{
  "arch": "gmlp",
  "model": "image classifier",
  "dataset": "histories of elementary cellular automata, time running down",
  "train_examples": 147500,
  "image_size": 40,
  "crop_scale_min": 0.8,
  "horizontal_flip": false,
  "targets": ["rule"],
  "num_classes": 256,
  "norm": "rmsnorm",
  "mlp_ratio": 2,
  "patch_size": [4, 4],
  "conv_stem": false,
  "layers": 12,
  "width": 512,
  "loss": "cross_entropy",
  "head_dropout": 0.1,
  "residual_init": "none",
  "optimizer": "muon",
  "muon_scale": "match_rms_adamw",
  "lr": 0.0023,
  "momentum": 0.95,
  "nesterov": true,
  "orthogonalizer": "newton_schulz_5",
  "adamw_lr_other_params": 0.0021,
  "gradient_centralization": true,
  "ema_decay": 0.99,
  "steps": 40000,
  "batch_size": 128,
  "epochs": 34.7,
  "lr_schedule": "constant",
  "warmup_steps": 800,
  "weight_decay": 0.07,
  "adamw_weight_decay_other_params": 0.05
}
Rows from block 5 of a small image classifier, named by matrix and row number. Rows with one number belong to one neuron. Each number is 128 + 32 x the weight over its row's rms, rounded and kept within 0 to 255. All counts start at 0. Numbers have three digits each. After the name is the row's rms in percent of the matrix's.
After each neuron's rows are labels from the 100 images, of 14976, where the neuron reaches its largest size: "responds to" is what is common among them. Only what is clearly more common there than usual is listed. The data: histories of elementary cellular automata, time running down.
# u: gMLP up (value half) (model.blocks.5.mixer.u.weight, 512x512), inputs 320-383
# v: gMLP up (gate half) (model.blocks.5.mixer.v.weight, 512x512), inputs 320-383
# out: gMLP down (model.blocks.5.mixer.out.weight, 512x512, transposed), outputs 320-383

u.134 105:175138066117122136072122111135128090127117108138086162199134160146150149143097133052138199110065127176175113132135104102136082156149129140135073148114109142079129063131118102120158164123150168
v.134 105:166135126162053094113097179082107168135142080112134145116125166132157142097103097101118161204108089101130108102068095133118148153146154130100124153139184094136134157121097105145099124074117126
out.134 099:176136141071129143191136108131186184146158089122155141119079200148123053187118175126100125198117141118124118104063211149138162164128121097114138167162170158141141138084163187123141093151145136
responds to: 100 turns on; 010 turns on; large cells

u.160 093:112121085114138107086216053119134174194167160127123135089131118136094135097076142165119122198145118126181154131137110116152126156154133159085182161135212076095106099109147174125106176161191152
v.160 099:146121110140159142101064151080156146101081116171126105139123162092119142064106135094132160114151162123160094121130089134143132119195111100102098124186051101125130091140140110138173151112037165
out.160 097:092163176155159209095163160131105064175133123099103115087150148163166122065118132126112080158120133160131086110158130090081131094128164161144105072118124184159168118131129130116131152160174134
responds to: 110 turns on; 100 turns on

u.216 098:119094109064097104165140108126100141094229113087107108140143115128121106155106165142062155057129186131131094159123109185156118123127099137169096126158136123178098076189141095136152147118176087
v.216 104:142115140086033176176143165134203102090066165116160136109198170087123143117086127133123163154173114126152145162103148123119151161133133161063072147130173086089133119090142109135113166191098138
out.216 105:156163105108137185122108077089117080151104059141144159150123152137206138159142123118138100165157134136134065065134089139105089089128103131113187139154030122131112162117138119123102112152148140
responds to: 000 turns on

u.132 098:078103152123152092049129115150133079079142142148118081154121120057142133108164130141130141072139179168091138108052119114161118114137122161114149167168191155136143117124075149107112191134098154
v.132 103:136129120218101183103108153115071073221127140113099169155082151087090159144113168110136092068120134156124082086097172130104119188160069144097124153128129146106144081164103118149195120160100131
out.132 104:110180076152123132140096159138216096112112133096061178104147116177154169112105204144075143156133116107116144069108152160116124112109143133129164151119157146121166122099121206119155174054194160
responds to: 100 turns on

u.185 087:074067099097136115137150099091147176182093122096115137092082186130115081114170107070097097146115137139163107067136085122136190153148114117106127132171159131126134158149105122120104162109157124
v.185 076:101127110227144153161088092148113131090123079069157082151083164137118051137088120101136135103128171177165117111168153096145133127112102159185102140136154129096222158116103100106174132045160176
out.185 087:110153114142111134208136110117119146073174080162104122070149130157104093155114180194133133121127150212096133088121131113117125096177087148129116111128102115186148080086132170108113135160114110
responds to: 000 turns on; large cells

u.147 100:099099137103152125119169160133138126124114112166093129132105073151160163195091110129152146127133178181110099164105100050128174117147145173055075118143066109130082133165176137084140069101142133
v.147 112:122124109053116094126130105170129105183092139148121111175126078159144164202137112198140122162123115082136117124106129143134092071124095105061139140115109125148134104104155142081099090098129148
out.147 101:127133097120096116112104160105155094136090108088144103116123108100150172180131187106093160147132150099113117221188172097066124152136116145088114171118096080117144072167125148153112087194105122
responds to: 000 turns on

u.96 084:122079160167143168147147139137150123144103099146148119164135125113143152092148118114142137118196133159139146171131146094125132103114084154101163173122120126094122108178128138100119185049129093
v.96 082:100213133120088118127113154135108127118130196102180151165146133130128136171158099102156133134125142106159105149121125123074142077130169168193127189152109130151110146092154112161144158106132131
out.96 086:178093125082108082157196134096113145131134126091096126077203206147102120119086085179098118191130095088126117062120175132106157123127121158125149093161127143116117157105093114062233102090138086
responds to: 110 turns on; 111 turns on

u.1 098:097167077139068114103169112083125066144110132180156162084125184155153121153196134167115172151143141108133074122068097170063081137143145130119082099101144105112132126124128121102120106146139115
v.1 096:106131061126130123125061115098123168139104119134172146144149114167136115156114154155114125166153189166094119150114137073110142073119053152104045100089117158141114173116106125124140126163157115
out.1 095:158121109130110136125044141107163124104135110092112072144119158116108116175074172125112144171073130106108165106112146136134102124125126071143123118145121179084095153096105127167163119136127148
responds to: 000 turns on

u.349 104:110105117149055098162105096125124110115193135136115105069127157212131075144136160155139147140135162111173171138149116078130099153100146147153061130172121127153070141142132104094072131152144053
v.349 105:145118145140128117127125191134101123170174155095213140183073140069128094075096100176122053105121131134154130112171135165142133129109179097105135166113151097163135147103154150131175119114139085
out.349 107:166154158089184188086098131150129100185181087113091115159108180108098146151156148104150152129157095152117165110096098147170159153131133104144059117150133163166137157138119133104092147114118155
responds to: 001 turns on

u.321 096:202134120122137169140124121149116132106179131039156152168159147156141097124082128087160147152188084126160078148130118127097126101110186131149159144198126098091133105094158071160128178077130152
v.321 103:140144144118079156144138052153114107155214072176121137121177170128112089131126149117148149174108096097077129122125122194120079106107137167057153079048160090148139182140138102113138108090178133
out.321 108:143124098091101055209099083102137186107104130126158151085178138186164078147121160052090083123195145113060157116133177103135162105150102193144117112128177103135135111151118162106174093141129134
responds to: 110 turns on; 011 turns on

u.337 106:077089105128099123084122116116155113061113090133184117150080155111151123192152100137160169071118156048104159169153134116117124112148116115120144161152150152083065075115205179162142107161102088
v.337 096:165065066180107072135102148104117136150164153135120149112148082128142140112127124069171109130133154112152195119128145108140083163087125097177167114140145172154106132151129162130191168125165145
out.337 095:084095149070142104091119105113037138170163171131148101108135111126087121101199111121156130069116121175119125095129178160108122108130107157159126122052170129150099214115112126165110101196150132
responds to: 011 turns on; 010 turns on

u.330 097:181115093162138107123140067093095072120146174167078095113169140044096118154193096164050100091114152140158139135146191180131082103122125114166120243108152078157102077149147168080111203100090095
v.330 106:128153123139112137131109046109103055148117177139123140126155084210158143098079150155110151170200114134095101074072139158131102090116160131137079144076135094142173078123159139117119134071150172
out.330 102:151147113107149153126082126157198165132142142128129161113161082112159122160155109148153143147184122104110105112166191189133124134151104091082114104089153154094148136141171096114140130180053157
responds to: 100 turns on

u.285 109:142083099095156150148178084144107098143155154127125093122140151132069125136138114116112134117151121097113076105157199152143133206159153158119179115212122100188091114115118099088102131178177148
v.285 109:106159105071182115129144149085095172093135147099130093144152118211165137117131081093116111124090162097135190112126125115131071103128098137139108151159150108151169121162087115114137110105185184
out.285 103:151126099128149156082116079107105107114118073059080180093208130147108128077099161185122178127128172196172102109143111149146172135066082159134169177068112150077137076168154093178103079095097167
responds to: 000 turns on

u.340 104:133138126154100122128168187079113116172160123118102136181119060096183153070110102070136072150141151093159124153040171108147094096156190162085073132149184100153070133150158075116129160115090089
v.340 103:110157141130100148073154149176117085123120146162140119066099116190114143151133154145081148151099052114094125156166140169136134107120099097131171047177093089106115164065113111090145085187042108
out.340 099:139132136158133135109132119118155178148078172175163129132092163124084143087120124147133050085089158099085178169184105151081154138140176083131110151149139135183126198092109148130129101145177151
responds to: 101 turns on; 001 turns on; 111 turns on

u.219 102:130161099116120136146158105118076093120107126114112145145102150115154181111114090140125169090140135066092102188121164110100144180159082149172137132123104144144077158157137133086087173072106146
v.219 108:125157160102114186156108139089159147108088098098081124151146137114132170116126115141156145131107045110150059098124172126112075095148102122148153115147167130147150106151119096046135176120170138
out.219 110:119139126140142046111135107103115076148141203136139204149119112110134107087056159185120155124104120139158172153081094137134123137100174138105109118133114146124142133137146184085152072158143100
responds to: 111 turns on; 101 turns on; 011 turns on

u.40 099:071114187131120118143106170137135117106150144069138106140026099081106138139118098143143128147136119131130109138112104145141145133128107125178120157111122162128081089141120073118180135121169148
v.40 096:108151150144151094116094152181134084110111137112113112148122083169180163156095180168120140058121127069104191147145122097129103115097129130156091112120109080192127118199152183162106142083144184
out.40 095:095129144100116153073124141147048089064182188162077158125091124095122155165139104101139166092094120127140131192093091150162144139150138138149110147095136048107160131188115168158120154070120115
responds to: 000 turns on

u.85 091:136166141020175177155090081178181117141097146148115137101139125109136096121147154121109115128169169113116121090097134121118142152117138096155185112092093085130136063106057185124069161122136110
v.85 092:044096159063101190091110132121097174153132152134164111119136094097131178115167106136134149181132149135097099136152136091162154123108128119097144162146176117080134175129056199103118195154105139
out.85 091:101157150082130165144155063160165154089182160113077194091137145177153154154117201183103137126090082097155130183068117151096130209098090143129122153085119092151143115159131128083128153157126093
responds to: large cells; 001 turns on

u.398 107:109127107144121160070119124101105120122139149145059129071117142122156095104169085110081119161105131161112175180156124174116140149111154144142157122069134151134122135111165176127107102132196125
v.398 106:140133129177202133130145153103110132132095202104072147165097103129123126038143165127144124140119131164116111131115129175125111128135126135184146190112173199166122123102173100073118075157103171
out.398 112:121177194122167151097138089164157027130136141043134113183099117153151087185166118129131141076091138162112142135136108122112119162121124118097086137175141161122138098145129124084118144163106136
responds to: 101 turns on

u.151 103:165150159155191122077214108141118092137152140111125135097149098112135119065099109165153097156120118204136078124127152146122127118119166131136104091142103165056172096145174146161118116152123132
v.151 106:134144133087101137180144135148109135075144122138119125118128156090157115127110162145140120142122189119117098143099159103132094098083103177115136149146086122154143144179131193083152082135172127
out.151 099:175101096209127209054138145132163126175087151186095117114138137106124151071145096118094141119049094114107141078121112147114106074133129103085108156121161120134158091062126089178128166149174119
responds to: 100 turns on

u.41 098:192144121126068106155207121081144153157107140115159159160105093130125112117184090113124080127095137165172109096118130096148158147150146152120144144133093086135136152132117186156124136196127109
v.41 101:140146146120161153161158116134122137062165140156140148160166141100108142150184111168099136108091174132113108077074144122156138125180094188130178104097093175077118165147126095100149202100137123
out.41 100:155114098156119138108172183128124116160106123118163080162172181143164094100212137155127168094128126147133112141103157122202160148134087119073123173096126159189159069107131121123130178084152064
responds to: 010 turns on; 001 turns on

u.322 096:170081107067118158138151125059115133163171141151161142132123130153149109157149146188145157119132126118118157159114173096087088128163105121131139147075094114071208182168142134159159162132172225
v.322 103:084137113120127163178147146085090164120123145114184129136121202168098111158090115153129122096094139125094116118170125081118087132133119101134186090078163156099105114108113142135087101068125066
out.322 096:138187094073159148117143151093138136192170150108157154106117105049161093146088083123115101165126109154085087146168145149156189131180146140144125113070155124059099132086194091151117088141170089
responds to: large cells

u.79 093:116126134160131138135124122152161060118158097129110113096109121127096102110063133099176121162205162073137186118110065078075117152187198101104134098087152111076127100190138176168170109158131130
v.79 102:146116153130120153107138113090152156092162101119123145129091148130188136114097156117110092097137122137111139108108137126103136121087094118126131175154141143119087159162140098112132114158095084
out.79 101:181134172039163114095152150175109074139149180163137101135136106110122093118099177173139086152117149205131153138165124158122108079090122149077062135120140091132157131124078202106184113107147133
responds to: large cells

u.12 104:135160117126185124137108123200080146154152200069112128152133148066105192150112152161156167126123138153153166149126116126135128146146160086166086149127121076132140111112157104134158159115124127
v.12 112:192152155072127067099130115141135144141149085021147155172131170120071097119131135161143096149144154110111116149175141161117145180095181055126111160155108126155149109152168123172074181103132143
out.12 103:169132111125086126122135153078157121143089139070081156186121164090134018104184177188180181155069105092093117108188170119147155153119076176133157087140156167132127111160112142175111139175129124
responds to: 110 turns on; 001 turns on; 101 turns on

u.225 108:109125116122075156138126070104152075173132093101148116094155130116167119150144115092095070082109200120173190159131119190131089152096135131100097146106138129109153122129173141093142073109115124
v.225 106:091082106095121117186107090144108101102072081129103153091117201145146121129161124192162094094095125103174138145075110157142166172190143134087184114114086157068140096136180078088144147144073140
out.225 101:132122152176114110165175152171205109112147109130109046154167120114116188164144081156137178130138115078157070197179107142153165111089199087203145118101137160111162098137139140130127117155140159
responds to: 000 turns on

u.126 103:141156162076131102115137126187194154082135081137166123124120107125142126116087127149132133112159159180096144152143118145145106142100115169116118163117148137129137135152086122137088102105074122
v.126 097:115138167157165123126132122180138140133167154136148104160065082086146065130143162140140083100140165112110106160175185120131165144088096172139085127181165174155191091181110104134140121122123130
out.126 098:093136183114120067174116104099135086091137118118134153169156114127106138089168151125123130155137100096133173092097071105086145164192165123111065169158095146107136197110159168137085108109118166
responds to: 011 turns on

u.369 102:118138121078052158106109120060111129101049084144151139104143077099170106095141103122055128071179103106101170079140117105144143094088137184136150111140155080183112220152116156192140155115155133
v.369 103:154072141134092134127154121108189127190122140167090084155127124104142148116121144124110175105140162136130154032129091156106105144144133117184127141128106123084072159136102182106152034130093117
out.369 097:103210122114125106139120058064152122141180107173109121123113150126117143073094158087106124173130127147106175148119162141103138140082092175139115171153069153129109098142146148164143126135152131
responds to: 100 turns on

u.142 101:182189155133117075068145147169125125126054109142114091183087163072154169154128096126075092104157146174108098107119119151140216179142143081172091129089089159160075106136097083137104202059124107
v.142 098:068099171081170105116068170167088145120123162122088142148173168184117090100107117095133139150098128097078082124134127096124049155050151122130157161153125084164111178185145162132153109093130134
out.142 098:119131119130109155182163170104118133148147149120162118126099115125126168129054098132134134057121130105116187139133094095110110131115135090091096128137135095107074129109121085086113140125111180
responds to: 011 turns on

u.265 113:173187110127109141076106176043146177097113166135107097138107098085131134141157133130093069127093089159118121132094173151126142116091187083173149164138148069149107064111107060109153128127102113
v.265 106:112172137103174169157139121141087108124064085126133111097121118166137131114115132095133147165110084154110119118116124163100067081173141141106091136101113122076179148085127168092152110126116137
out.265 109:140141072149108147141126156117121177136088136118087204126149158164087093173117106136089145104127184150151102095138107115156118141113220141077113101141112094122104109102192135096135128122170124
responds to: 100 turns on

u.109 084:156114164151115109160126176151165114115133164151154091135156085123142165151171165094118137076058138185132104118025147159147103131132134137157098063092149121039112107192115177190146130107119185
v.109 069:135179132082087140083162183128100164120087141106074111102159076130111138114174088168147115058086132154149098160145132121104137199207102159152135121149175136150132165116127174154142089197108145
out.109 084:140147112126146175136169135136185140145126170104109104177109133112101139170143058181117121158083097120156100112151137112111089133157170185109165073147106148115174081099121115162121092165144093
responds to: 001 turns on

u.235 105:154111072139120230064139130135118141146164096109104160110115153125129105097130169074105120153091179163108122111156114170176146133142095150123157144114080111171144191107140067098151105138148108
v.235 109:120113092192095129066116138165108125167112137136085131126160114129120150142145127065102169128128151053082165121128138090115162161071103093142052171124148143152163157103189138121141162105153148
out.235 105:152098155076116168156126154119139130152139140132123078161096187140089149063145142111128152109117129073128155093161155102140132124099055109153133095147077164124157202161081164143130123121065080
responds to: 101 turns on

u.127 100:155150097149084132136125151197140147126110154166193140127170090131058138160192175113130090185198139100127116035097087125125136171128142181158137127141047181039114168148129092089112122060100125
v.127 102:140053044115115087166064150148166131103122134128144111167129138173118075142083154126111236132121122114115174148081130163148147114056094183160128125161147111107100093072145090105108163107129109
out.127 095:074124143110163166122128112149104082138148105075043142135185176147162092176092149138079177123130165097104118090183100136105097152146116127128089135118199116169140132191116123129100134156179170
responds to: 010 turns on

u.417 105:140151124156116090105144104139093119065135131169193098100135135120120194174112140105110113115109111100111206108139101206120191101131160158175146078093095115125137183138118149150125105063137124
v.417 104:151154151185093104097134120134144188123158189147083108104135150134142128176117130152129185114086140062139180124157110187102126125119070138185156188111130104095167105108131226147113137154155138
out.417 099:150128071129177081174112127054132123125184140161137116125109145067123047109168166166081189114062122086179134123138109137164031109135102119132080129144138108074127121180076070163133095163115170
responds to: 000 turns on; large cells

u.37 107:117126130128168166155078085065122122160183170161094121119129151133085165121122148135165149126152063109117099135112088128152120157114147089090103206175131123183154150107127129149180132079138067
v.37 113:187192115120087151176120167124129156114149125095108105174092153148120092144140083136142116124152111113133153155169142095177173148180161063144087164154087136143145154108146120130139118119125160
out.37 106:121129145172128123111091116095098142101133126160170145129157185085129156137112148130089124112129128146106135190165106153184060133115090144133153155141104091119127119110133078121125143092104150
responds to: 011 turns on; 111 turns on; 110 turns on

u.255 090:131143121170110197118148128091097147128050134153133138170096181172119170138123057159171165178091084154127120178153094134138080110164219188166095107093097083140098116115134133136091192133107153
v.255 084:113116141067133103104123074096095099174098162161120137152119107135139082198132129194110125163128179138090068119161120096121162138075132161090214187100111140113143094113097150146150085181116129
out.255 094:172061136099160100081162107110195130196146162113104093134108150124128062123083191096138107143123130111089095122111195195165112091143107119117120099101156131139106180090129178166169142105092112
responds to: 110 turns on; 011 turns on

u.267 102:216167178140066115105127116160174128102127172099120088159137150062132116168094108118178155066144094087102120142151161189092100124143096118166149217172171163172122121171090141073164147144101102
v.267 098:101141080092162131162153106115119075128159145063117152074104174187102114148143182126141089127192157122090083085132125071152128150156096123118121115172148119150106118103151122148184180129135129
out.267 099:124099150112153175108165181137208075144095115106074161156140134138056100127125100128134136206162155171149110117151134121135108062164136168131137128100119086113145109119144138138140200106172054
responds to: large cells; 001 turns on

u.314 104:133059156137134129130111136146105114109175115091147151066140103084159154134162119194144167138104160134143090107183127154139100138153162117114077131164116178122102110134064155118148102124107141
v.314 107:061139114117109157109142099150100100121137135140173113148109051139124171128128173117090118081142108165163135106178155090120084110143184129102120135147111123115120155087160110168144153147081211
out.314 108:170107094132083115171149099131128123107148137170135146110167091157135164096170070124138140138117087115126086135092143174162117099131107117138138094185113022092142136135113051155186064141146121
responds to: 111 turns on; 101 turns on; 001 turns on; large cells

u.374 082:113126193146115096163089171158141045114102142165165141128126088087135067146111128113158072125070068124121131135125117126095136105093131169098075043103163149157115142187178092218178107110073173
v.374 019:185122139144119102136115091120128127155065111117094145056089162139134140107108050094065095074118124154123111073209104155136158128148122127151134098150112167099126166143058172106122087094151119
out.374 085:114129134096119118075123142150133101135116108069082159148109158138111100111117107124156162211137157144085161149126156070087173173139142141115143113130109136146089137091169144091136147166144142
responds to: 011 turns on; 010 turns on; 100 turns on

u.400 102:108100115100129172135091162142141149113130120086101177147132114133076186052165081138148101106128132148145138108109138139119144112060138150145107101106110154116118099116191113141175137146127147
v.400 105:156123112090071163103100113133144152122130120146156193190156124113130165128090118163137169125149089142067138089097150137129098105078191158157094108125159127072165146140146070126051122125112122
out.400 097:054156156066104147141136093159201150112110099125193136164153124142177160132152116159123089186130086153098172131126124119113139121160123145050175152108122202120114134162140154159173119101130099
responds to: 100 turns on; large cells

u.29 100:137173129126108151143090126049087133084162170119155120113093133141124089128153115191147122130152115106164088183116099183125127115136157137114139115094178162154076117103122100118080159114190130
v.29 104:150101139170099075126149126077132135163092122130113104182180076137125167099134120153080170131151086087084153075156126130129092110120081165152168117124180134151083140116111092160091159161118152
out.29 100:173144143140160187136095159131142128130204143141180124144148130150156181167118093174106124088088075068186143149136125194163124122078151118086108085128142120117062133161160184129127128059195133
responds to: 101 turns on; large cells; 001 turns on

u.468 099:143132052131149164138073115106117078123188179101136127156134157119107116158106087131157098109062096127172096163120154125121170115145177125165158089141135110123147122114128143150082116063172130
v.468 101:089133162134132155116132054099120086147072123091119169077190122153113132175117159120147166161112160101122177106125124153124138125158090048113121179180150110074137171099180107160146150136127101
out.468 096:075078147135063078171109129112158097115117136097113048109116159159161084148176137131101121125176091161132123145154171187129146089146139170197108047153137171074125126148109149127142130104176160
responds to: 000 turns on

u.60 089:119132158171207073134105101054089104128126106122077157130126136092065092145166131146158174108102081103127111124158113055157158127155165172132149131099121143101107038113146093156097172155164121
v.60 084:148153171129109102140107176104100156141095073102141123137086096122152091080162113139151140144053121157115091164095110080157077165087148163145132131166145130144175122124146103133137125150088172
out.60 085:110100100123142132141129112129145118079114106143159140111176164166147162096103129091123119183110102097152133152091112124120162102042120174139153095089152114117073158137185132133140103122120095
responds to: 000 turns on

u.262 104:109126126086117161145103136163153166106137182139156109131167102127113141124107170125170172147128123117125162132165165143127160090109116144117187140130072116162101083069119125148147129116070153
v.262 107:154138116131156170096104139164161088153098067037128135115159169049166091113160160123145051160119093140171139127097079148158125173157079072248151145123126160080107196122086166146179066076139099
out.262 106:117125134111165173123097120092135108117134151107129130135166146142141084143126110157103113097119186134136116060114087118092169133070078062074141132102116121064166153169142108156147188103148108
responds to: 111 turns on; 101 turns on; 011 turns on; large cells

u.247 098:109069156112093105113168133148146162127098148134120110164140137141119134084122151112198083160082109145160128107114115150126180173024132124156113097136146120133158119111108110112159155113049129
v.247 107:139141108074105062105176139152103149163071107090129103184168120138123141070115115125147112145146123074129097132117117127154178164128141140124075079086153178192072142147131144120171101114183087
out.247 102:195101168104126058072104135113144164140110141114154127188170113123111108107141136119158121113151101119104146095089131132139153111143131082150151142114113130158120175121109132110185172098103078
responds to: 100 turns on; 001 turns on; 110 turns on; large cells

u.275 107:125082138126115164185102130143121064177142095161115147155145135139160037089149193143153115165172113103137137090140071124106159090102141158102097117124095081186111160087143142125090112109150139
v.275 108:140125110159118107135135066107114134171138181119107102177134185069129106141138202125082134166119147092123072125147067034143127153094119139063075122126107122142134160113091065171065175128183125
out.275 107:139075075136148127092043120178133152114173099058171113095079132193126102124141151123143085112146098091125047119206120117164153152157118088082168118118122118141145126126137103083110093067123149
responds to: large cells

u.230 091:109102135093151110077154167099181102151149092149132119102186135108144164175139084117159128155179136125104123179159103174152086121138172139098153117142100131069121210085118198155186117181075102
v.230 087:130103147167142137098145154095182195189132073088153098140125182174160142156131129118129178151108103157187157180093112119101145097154131124168158097118136114096136161072163199143115128176113104
out.230 093:128164098084145142157173118099099128115167099137143102088137121102088157127146113150124127084078154140163134132170115078137139154137103133099121093163150116113123097087133078107164166173094128
responds to: 011 turns on; 111 turns on; 110 turns on

u.237 102:113142098113140102143105112097022137159138107055192140101148174103138202085089078162102111131112165136125127111136075087158035142177105161228103114128170167084133117138089091113132166115161086
v.237 109:126092088136086151126175105139066113150139128153117137125166116176129119078073156172128132102113093125107121088144114143131060143084186128099171156132129180141115131128164121060179105159080190
out.237 107:085127167117115119133134179128191119155146099123137144143081134091197082096118196104170148161152123095104120186128134142166100090117159134091114124100096073121102053160073131074151137127123108
responds to: 100 turns on; 110 turns on

u.144 109:169178110106161093106140115146112159164150146126108166182136162137073103089141084121144156153108098162169112105133191132125041088087124101130103124128128094094157138138077127126129148114138121
v.144 104:120185119155155119115084064071154158118147108140181135170141105131140164098124138094125124158121053098146149107103116165139135061129116159140119095054150083076209121128131090139147162127147116
out.144 106:113140141148152114172098108151149130109201162111221150168098152135130098137099111109114082138138127137148097183143124163147077001126114097082144133053134077081132107131109131122142135164045106
responds to: 011 turns on; 110 turns on

u.103 102:142091128047115093144173100148135122178065099162132194113075144149082090060101163154155135112142085075158145149161092132102124140130193121135104121127121143136088102106096128115130122112153089
v.103 107:096130143121111122150091209100121143172136123093082153128166158090155096146107109142154081132146134155141171126088066100139137136120086185131111132065091080106140169138104124120124158119132134
out.103 110:121156133068091132174098104112150153161164189152086174155106101138128198136127100074107172156111049032120161125135112135110103104120131156131139089072176115166118160065133107169100093129134121
responds to: 001 turns on; 111 turns on

u.449 109:186091151147143112084099128131119134177092167105101130174127104169131150126108070123151118105124105091151065107147212116116177123153087119172113120162125101128105098116160122076155098147095128
v.449 114:079100186166111115186109153123070092144097149099124143108174111151107229114118132149125136112108124109126148147085136163142141131136111128106134143082122149071137106081163098071165115130059116
out.449 109:086106170162179114162102114138132069168140162129106100125070162088153138113115130159132123119171132143073119158086124061123181075134132126151135113122191093172102091116081142103138145125074181
responds to: 000 turns on

u.463 110:108086170120105139102101195176088137107123124187096115119068118097120151092138153142176172177153023104162106099114093179109121167117090085126207177112130192109173122125053156140109134153130142
v.463 113:126113109155189141126092125150088097139148066113041135087090156132166144125105126084138179158132091126123139123122117103135200127111156134074186092021089101095133162139143104103129105147071179
out.463 106:097136133165156156138069111155132117160124101153151193122095145127129187150169096144101114142139210170113096068161086123128078157078137119073098164159150136167102114108170143142091113133112152
responds to: 001 turns on

u.196 106:129108103077114071114108065138101146154150145163126096147101137056150081127158109177167062071116175141138152097166146119113131087127154106112122166105136086144103161146122097106047107124152114
v.196 103:110144187117129145101108029136129117141113179152087108140138199166068110157125071143144185105137159138093136146040124163131176130145109146168163184064128125058135098119130204114102082122218131
out.196 099:130173124120089108144113127086106147102145164137135176152124173125113144103101135217089108108161148094133057105107122137086133125130134068088157104110132134056224074129118076144147163094186120
responds to: 001 turns on

u.290 109:116187090164099143115161140127153073143098141198116139132139144076136188095102077148130095066128171132142087149204147118130128160124124095168139112164105128068146087147116159149093081111131081
v.290 110:168185073159158135128181172110182104176086209155090118202118065148094139052143148121130110129162122122102146152133145140129164154127188153136149098201119109094173080151144109116101103100207050
out.290 108:122135135124157063154096132109175176091134157099138110169148103168156126077122093115122128058169104091105149180087135118135122143185230133150099076144122166146126154149160135135100136041129112
responds to: 011 turns on; 110 turns on; 111 turns on

u.107 100:205104117061066075143138167139099127121137112169171136156057073077096175147152231127137133147143104140112123111130126145140120172088098127180087112175184172138129113165138179114114136112152103
v.107 100:145092111117116124185128191092088088146122206111075190150146098130135102160052151123132103175132129167165124122148096156150097106132124165106152061095196140129080158121142144117115139145068111
out.107 103:147058190067101108128147168139143095166133205095166120116122176115154120141157087122104153164170149126145093148175113156152187120102108185129099153119161130068107129152122180159152127111144128
responds to: 011 turns on

u.209 105:067116116151126143122134130184146175137207113072154127171137103104122144130159118108130107134146195140077096130084149075135106090134078153102139113123153070173136180113118113149101107139123095
v.209 110:153124126075101093063093111101097116090090088102161147114093109183156117159143112128062147152101095163108098152105125146125107135140069126099181082148114115084151122131116135109112115089154085
out.209 111:178135134130073139145088097137143100141135074144135097129108189046170178130149146087102129150123086107077120088118121137089117113168013090135132112080129156183126172149165129182128107170126120
responds to: 100 turns on